{
  "image_size": 32,
  "horizontal_flip": true,
  "head_dim": 64,
  "positions": "learned",
  "init": "torch_default",
  "residual_init": "zero_last",
  "final_lr_fraction": 0.1
}
Rows from block 2 of a small image diffusion model, named by matrix and row number. Rows with one number belong to one neuron. Each number is 500 + 40 x the weight over its row's rms, rounded and kept within 0 to 999. All counts start at 0. Numbers have three digits each.
After each neuron's rows are labels from the 100 images, of 14976 (inputs lightly noised), where the neuron reaches its highest value: "responds to" is what is common among them; "patch colour" is the nearest of a few named colours to the mean colour under the peak. Only what is clearly more common there than usual is listed. The data: rendered dice on a table.
# fc1: MLP up (model.blocks.2.mlp.fc1.weight, 320x160), inputs 0-53
# fc2: MLP down (model.blocks.2.mlp.fc2.weight, 160x320, transposed), outputs 0-53

fc1.13:438569552511546460497421515510485509449531488446544507503495530493541498484501451499548549498517453494486491517476490477488562481524541497472499493518517517555464
fc2.13:527446492519425470495504532491554499532516502518506473493541468449498521510450521510435490466528540520437521479477502553487497458462502537472529507528486565449523
responds to: orange die; teal die
patch colour: grey

fc1.297:529513535492535537509480508501505475577492536495435496472563492563452495446480477508510504495528497534554525446509452501475507426547586452497481467514499547468487
fc2.297:426508474572465455503533486510521418450528506483465459470508483506552494558415516446572468446481408508504495537491453504459544478525398465493456523536479523515532
responds to: dice: one
patch colour: purple; pink

fc1.165:488490475452506547490478499463501477543471591511428477529417513435518525544557555501488505510450524452548546487580442533480481508497504542538542482472479520451562
fc2.165:545509489538475432470493500492464513504508401483455551491523479518511496465439467465517548577489498519394409477475505459493496495492491492499482537528535507554454
responds to: blue die
patch colour: blue; cyan

fc1.254:447461551461466497524374552508553468470528506561495483437553496500526600539505475452596479534573509498540570479470620485512448470552465526530475529451526558494537
fc2.254:595522446497566533454561543474458491524498473417523513548524496461460489428532515560514488480412455481425502514504433527443553472450523526458513464438473481561422
responds to: orange die
patch colour: orange

fc1.105:552530467469425442480509502562474534518535519486553465553517522468464533535513481447492550516501481489482541506547518515458396526495529570488412385489397490529492
fc2.105:499502511475513486425518481543448454484507446506509493502548489453498504512508506533494428508427478472513477454452540509538528509525452481522499541471513491460528
responds to: white die; pink die
patch colour: white; pink

fc1.193:481476497542456566520458430494473484561517482502547527496495481486438498478559549580433565555482560461559485489490431492496466451547479537536482513473483450504508
fc2.193:513462504499543488411516511458499499479451416506533455518466502479564474448506494425542446451453452553549475498546521517503538548462507426506541440512527505546535
responds to: teal die; green die
patch colour: green; cyan

fc1.7:523500497526496448495517547506453493395441466522549509486501476548449585538451508567518500471510423504492517509552446461527447563473500510444574459558480536534458
fc2.7:512539519500501543493520526426505569507575582495515449518475490471476441491461497429530456547499562491520491483528567419520492455527493446529436473506547593488534
responds to: brown die
patch colour: pink; white

fc1.208:479456495549556486559544544456495491512478499491488548477502449487488533553454542550489414528525497498507489476509505483460457529458485483499477522396501461490450
fc2.208:562502530506463462467444460512456469477487554558466410479487517476503463444497525495475512556500530525448529538530486473526484520504540590503561446500497484495490
responds to: white die
patch colour: white

fc1.53:435480466431517466486510542493469592542482515411503489451536472434466540538455487452484413496511531461565519512504557498528494511465596575474483515570511493483464
fc2.53:529507499528533558522455508525554451498523514478490422476467529525541460469480606528521526477537496533457480512430457518481511465482525564532516537530513450489453
responds to: dice: three; black die
patch colour: grey; pink

fc1.101:482424484534457414474490600524481507498481476505453457504490482524454505439540490474511486433524525501524499482462494480428482542486393492491496536607479528465552
fc2.101:526507494434519599544471405491509553525531531468539507454476543524527506495528531519543476542469425513456532520506568446489489536535554474495553448479530474529515
responds to: yellow die; green die
patch colour: green

fc1.167:478523528496437532513488535494487507494499503573357470562498535487486519501516466551480417519475506506464511525556461501516523539467557532558512485537501487518529
fc2.167:488480478490533474502482481502521520536484459447572478496550493456454526497565527521494521410512500554586508463483588530502529482502451439466516509515457535477531
responds to: blue die; yellow die
patch colour: grey

fc1.278:517518536499493513481529486491451519556523505532524497509571458490482545494477484516483471604456498477492591438526511512504459490528465428454491492465542504538486
fc2.278:446506500493497547531468567486556453512490501476514564484533553495477520494521543426583536411515501545479432560510446496440496527453548569530467505483438451425544
responds to: white die
patch colour: white; yellow

fc1.267:498424452504454501536515419492532507337487488514471518444492473490535494522543522413511452489503481512491449522443540541557473474492415492543457541449474485555443
fc2.267:508517499517548566487515530532462524500546494533448564515513509521535482463496505514488427519483442456547484550585439528442512535530537456491563530434500465536405
responds to: blue die
patch colour: grey

fc1.47:506591498475527417500472525543509529518550483512596481503505478493487446549539508558531575542421513424512472520567500485438506509550471459541554498458515505534499
fc2.47:487492466479478549494498511483444445516471480481445533523531536488457442457487475429459452477548417546492531529412525572521501520481517499497555469526475494525474
responds to: teal die; dice: three
patch colour: cyan

fc1.290:468449501569548512516488513493448499503564466512468487456610452413489521565535498540586490535489484526598502531537430495578514478535557509512505457506528539482464
fc2.290:412555553437433500488534594519503542508461501496526556505476522560479490457458499476413570497552533444516463476464529536475501522523521506452493510413475444515515
responds to: white die; black die
patch colour: grey; pink

fc1.132:501482464481543545476434512466563511450516504562466521513523589468466509457445542551479486522431464532553440508544554451478434585506542441498516552503445535544525
fc2.132:499500484509465522540561519517574506517401430487475518512451447512457489552504499512606503495510556505512551442474466575459511483488455560431522457496542454506587
responds to: green die
patch colour: black

fc1.258:477505474407408519537505480474453527490454522541547511482505483547507561537496536517516532473493500499539462441500471505490489486506469484530541515496521518540511
fc2.258:507480518568546420447506512475522524487507511535473531528497508477465448495513468486489426524478548471485498528526510442529518481503472515518436490461544466483468
responds to: green die
patch colour: green

fc1.80:571543486525425453474547493553400488563476481528560553580486530600472494540440453494420504437465449492514519549500540501468467520508527455478509460511539425477522
fc2.80:479473441472501447488524446523487480471450495516501502530467477465480412530514525554430521539525470544466572489542544517524556509501476461523450363430526462479499
responds to: grey die
patch colour: grey

fc1.15:501464511495518468506417538491447523523458549504471407505480437455492547452440486515469564517480469503549525482525486443494475505416462504471540524523440583473485
fc2.15:499554451494563485542549499527549477519494450470563501485476514555497505550556499413549467536504498497484493469445557536441542453545496458474476487564512420518542
responds to: brown die
patch colour: grey

fc1.102:543498510541469510567525445501563503460470469489449566467551430521498523479554482507520437554504450473414540479561454478479411491448484556481444508522507449583469
fc2.102:493479484494523545418470495503451495492609495495550502504497633496471447496495486526507537486527470516562492449488554503475518529531534430536575490518500536441482
responds to: purple die; blue die
patch colour: grey

fc1.42:457517519507527509454420516539543535470501580503444458491519480484446540477434549509498506531449526451536476506567489454543488468484532497549489500426525541465501
fc2.42:523454445490493366466521506496451425555418424487543469513551494464483539492508515478487553461555546607499496498525538489482551505460501452489475484527452485520499
responds to: red die; dice: three
patch colour: red; orange

fc1.234:494490453437561527500497515507510472537520485470528481505595496541493446538443514515453430526510512467485512452422524508495503535505510438489455575424516536543554
fc2.234:467392467478519561529481457433522536473396463543561499533507490474577446488442438529526537476464484391447518564437476546557501601542505502459449479473554509516488
responds to: yellow die
patch colour: black

fc1.61:590502455584559516518478511565497457523513434508442507517496518591447528500467491505503522441439560544512556491563513477561532483520489537503443513487499540447560
fc2.61:461489552456456482501549462495566485523455563488491515536458440431589510454512520464505509494518408462450438527428527528429507593486500506495520502509483514445490
responds to: dice: one
patch colour: pink; white

fc1.98:510436509560487423526512469530527496450467552512502527509475507528512452500449557434497492555453516526465523478476440439560527457514513431474508522440553483470429
fc2.98:511510530491546496529499487482543547529465387500532472491529499478498489481551481487449527504490465518534499456469555507380504517534460520470504545627490472553502
responds to: blue die
patch colour: blue

fc1.109:497477454506456542491533487489445474490508519470559545472602535468509550506468499552544569520497555497512528427576510533471503569564473491537493503546506557437538
fc2.109:504567547537558417522466486469545546542495500473464512443471435502490486496615515520515455445447498512449463557411485441553491481485499558464488514499471485508442
responds to: green die
patch colour: green

fc1.56:485430488534436578472466558530589489599493520478443502522524520512514541465534495528501534479465454520515494484521545469472542572504537543572533502496478495507524
fc2.56:470549555475519514565470445540502496456527490537544438435494504522533502543491516473477518508512561469551492437490473499503504426508441502485520459510526498479549
responds to: teal die
patch colour: green; blue

fc1.215:501508449500597679547498478527520470487442521503426419490506455483532519533517463545495476461547514511521549561471538511516532504475511478453545537457456524526497
fc2.215:570480524511449488477541541480433546482500468496529475498532465516441479525467489520579508486457505427442513492503450491485547518503516446546445434503467587486417
responds to: black die; dice: three
patch colour: brown

fc1.122:540470565549568448531410502456512517460478478446464563565489485517509488502512485477572490489530477532539442492544488432479463459520539571528438543478457478493464
fc2.122:571528520548490547457509483470548508488540492534450441465442519499479425498485484525490448536443544487445570500561443481519520458463544545460452528467471442505513
responds to: pink die; red die
patch colour: green; cyan

fc1.230:487491473520513437522474458449495492401465472451497490483428517523503514492426482404545485495473517460460471500494498463548467486489535482447504532460465553538452
fc2.230:480482549552487516497484526549447535549519542457511457443441428536536408508504458521480518532400488528480436421442499460442480519472511529560515427520492512481539
responds to: yellow die
patch colour: pink

fc1.205:434427448524472474523556444495473570448505525494494498486470473503549565504459468461538461542538464496432411501526573490481532456479476521551585482432487480529560
fc2.205:606561497548516503525507543530470510452571525498528550559453523573468468511533472479412444542571448468536469489487522544511520487482479525524480509494471569396468
responds to: red die
patch colour: grey

fc1.259:447552513505546479475468421505531520483448567485416464504455479554511487520531523423505564477520473513503477524491518443479527455480474563466476492517526489495455
fc2.259:470525504523547559472493608564532549528513427471587505535503534458533490508480563513496382490478484504509483506458475447432399496530561497524477525490497496520530
responds to: purple die
patch colour: green

fc1.24:503498504443484472531507475398515455458504558488492513433470426445534561515493518529518526559486486550494479500551484501467485556509451457528520446551460462526546
fc2.24:515538470586557478522490476582495525535478485534446505545571522506486466457532453549478544505528453429457492473434511506509523536469507528442498500484506526532456
responds to: blue die; teal die
patch colour: blue

fc1.77:539544469579465469401414554559487513513517501549474513574522498546493467524498462537468542493517451463487543561458477448517495553516444567495560525470521541408444
fc2.77:509471536513527548499513531404506496417530563492491436496485548473514536455513549570517446470399504518462486532534482520484492498540496536430496578536443522498502
responds to: brown die
patch colour: grey; pink

fc1.221:431509524445544483506464480447490515545513508468556536496478519493466485449493489556503627452467454470494626558438428482503463515457521537490454512528515500533476
fc2.221:483515508562476516511518512531534515447558548477497496452452485552517497543520456530480432492554486519524406479525557531444519500520486447527583523516453491412499
responds to: red die
patch colour: grey

fc1.2:487547503514477446496470518504507464551457503542485556465450513532494562495528495445516558526500517561446537514450597442461478461526481517546579494514501509523539
fc2.2:490460554455521500520505491542498496496409557515471539438492455443420448563483455573512486486484515484541486528546491496526515568442509461556492467444541523460476
responds to: white die; pink die
patch colour: grey

fc1.198:473459584531492488542524557444476555506515544470474498488532493548478478467499467541458554564504468534507484415452494558476538531516577509539452510463523530497501
fc2.198:492526500436557547454494492542526530433470469543534521504551510457509508562502518465469412466398486502498494586521432497519504464482462442552513482579498531505461
responds to: black die
patch colour: grey

fc1.164:547451504488548498447474469530561546508472521480522463512636479478532456475480500461550458454458507487476544523537457541431485433473459446471526451574499490502466
fc2.164:508484503431437465513419585505531452431507490501525519487477483617480547471494572552427509529456489483477492508441581517508516514482522455505478581402499450538536
responds to: dice: one
patch colour: pink

fc1.315:538494516514549479555541467479529539631507476485465489458434524476540438483570437438544407552502455442425492543519573446519491528437507457533531534558509499562494
fc2.315:469471453511450537449450466462516507494567493512447523514477462546482524536542465558477528475576530479544502490490520546481577509529490491592592467476472536445494
responds to: purple die; blue die
patch colour: grey

fc1.16:518441498534453545532495542493536555472445527553507454535535450405527485418521467542496520509491481508504505532520448448502517502474498498482514579556431570547508
fc2.16:463543481480588498465468467448454505499514446429464506466528473526529521536531515454469486461516493523469481549480497503511477496450508550451507459466526482498466
responds to: orange die
patch colour: orange

fc1.140:542525425457475513426460544544478461519505471455501529514461502534483490531449495458509494481461519515528471465584459508505476493510454536458436529430466543553581
fc2.140:481428448546509520510611504528474558503478528484522488508497520496523532505467521510517531464530467514534502634478514519454515461423506521508478487459462480510512
responds to: dice: one
patch colour: brown; grey

fc1.71:433439467529508447507550397484504531485458448492481518512493465490516521496521493552479541565482449553467568531487500532512523543501558443509522476490513528468548
fc2.71:521507591515481499519468615524477460533540547508541451512516536477522468502460537491520463438510538429537436479494512490517477463480425537504451531509511481530463
responds to: white die
patch colour: green

fc1.228:464552486463561475449474508491521481463427555464537512550517482552609578485493555460490494479515504528524412467466487516499519473513487540476566551517458523516503
fc2.228:499481531467456471596530472578435537526550478550512473522583555444435578514486463536468561475517506415489489496487528525537586575457446483501506504507474536530566
responds to: green die
patch colour: green

fc1.220:460433506471498538469478411474513451540486465492477523506479491486485501482475454521494521512477499422545586518473570521508515403498448527548575458516537454481581
fc2.220:520536531557522474493571554530492493542579532538498518474481510518532487486563523475531430488509482522430523507452460509488402542467553534532463528463478513504506
responds to: yellow die
patch colour: grey

fc1.296:521486544491491481506541510393541450498582547547496509572477510550487527481523502521459516535500516579488469525543436558534525551576440453493538511542541522507541
fc2.296:568521512502467515450514451609420407498502493480476460589562449466530476542561457512487477554562533527505566443507538511491523547489488464571446484417514464448608
responds to: dice: three; grey die
patch colour: grey

fc1.188:466496485524465534448462506468470494537520564419522528538465541486497502516507478524445470438500552517495501438590521422468513493534435487513438553529544521413499
fc2.188:464516486500547468496512433499496535486478485565490448526493410520523475493471509514523576586469471526522502526524450502524505543495510486421573428490484419566570
responds to: teal die
patch colour: green; cyan

fc1.202:454426490570510540512536451471434512494522500514501502457490501416545468449524439518492579520542451518528471507533512552527445663483508490540487472581514457424533
fc2.202:565537517463550429484430533591551502518540469499502496486471535536473544558506537449473482519448496480488474488511481475501530427534517536443570533455548543576458
responds to: dice: three; yellow die; green die
patch colour: green

fc1.148:541566498485497498490505549423467506570501519487492525430523542523457594520518523532580496438492479502462451461497468435414489489427561546547492471472591486478449
fc2.148:494533485560595531439543451553516532487500495522445553486555514483492500478437522500473462514497505513505462469479526473507469491560507454526473541520512497483468
responds to: teal die
patch colour: green

fc1.212:482510523563467599557518504445427491528442525547431440479507539511541508486547548552410465516487491543452622513518502525511492542521522474521413469500509479460518
fc2.212:503458452509511483487448467506539541501508472482485550456577439520392461513454466497522495510600500514525458497415496478447460479482450558498534530487471543558460
responds to: purple die; dice: three; yellow die
patch colour: pink; purple

fc1.214:512563470547528517537513432494509526537499534511491518525481520539500527541495505550486485457444486538480458489485502531455523574497526467549522392464612456466511
fc2.214:409427482537489475493450434485469404446524499466473521385429487441519476464460452477504468472471451517482466438566507537435462475499469556466507545500508501548442
responds to: purple die
patch colour: pink; purple

fc1.88:512529497493471472491499586497529446595477529549479500545557530491496494477525446541546481497523470496411490564497416519524534538529505480516544518540518498469494
fc2.88:485450506500535512480493453546493510438539485530503467504501444501520562500525492481450443492556477523579494458576585503488502476460474568472518491469438507472445
responds to: blue die
patch colour: grey

fc1.127:415514483502444501451520577540457493551463472515497500449488459569549485517425462559488514524502506533537551565551465484543513573480494562407494521534524473531449
fc2.127:497451514526467456444468484413493505539489445549475476487429536484476446424466501567529468504373500415487506481496498522484483433530483573487551513502473492501498
responds to: brown die
patch colour: grey; pink

fc1.303:497537508532546507487526473566536473488503582498490477546499538579431461532567520475475473490491510538486501457499603518500560454528439499488546391512535467517487
fc2.303:486466506481477462504432417443519468545449423487466533516484436501520453418479465496477472522534447474540481498525428502496490526473539485539478519488529516497480
responds to: purple die; blue die
patch colour: purple; blue

fc1.63:533552527542544483503468464437488552553501521460471487522511463536460517506483487532477480458554548454578563532567481536482544500511494495502457534422493495491463
fc2.63:483432497470513475510499536500527575417581477572546494529496514465510532496465505462497498468475438500473524481497449415507444548548499503461550495530510528556562
responds to: white die
patch colour: grey

fc1.170:475491480534414504439446580509401531507522509505529397520514508525572511458503488533479572512522520448542550551442496506510489508522487576463491546534469588482489
fc2.170:488461501463479447494475432594479464496467463459465577443461470471451483576493520438536488519525480519528495503449532504530489589450467425547416397456539406447559
responds to: orange die
patch colour: orange

fc1.138:527479445504561532498473598483539524509486489561481485513535529514532503480402524562497455532494528517480476531530499496496547500510513514541488519457476573534551
fc2.138:533481541480536484526471449489528513463524488419561455481416419599449415544453448481488431530505514429460498459503513568493454514570467530496454460575549468450525
responds to: black die
patch colour: black

fc1.314:569575463515472451498546502514438544550508504507522537631478570559502466520492528537404479479425515443490482522490485490472521483446523474491504450513507458510471
fc2.314:446471500523491443455464520561486516517477488539488470455513466493434558591500460534513529494504521547511464533444551504470482598538436474498452531445488514486546
responds to: grey die; dice: three
patch colour: grey

fc1.225:529472514476503493501566534549533525459515521463550469421545512531453512484464453538551471463452522482480594498423540507447476492549453565490471460560443561550533
fc2.225:432570512481483537505498479502464488481455565485467509502498463490509541591525495487483467512545499494509477504537541512509543545466517455503483515489562416398415
responds to: pink die
patch colour: grey

fc1.304:531592472533489495500536534493450501522484548495563505523472467474557455536509489546422498515512514493515534541484569568516477487513463496487518476502466514457436
fc2.304:484459513492427585504497467475545521454467521532479514590580471529416562478479497451535523517424518544463431463468486518535540523516463427470520512463478546481522
responds to: black die; dice: three
patch colour: grey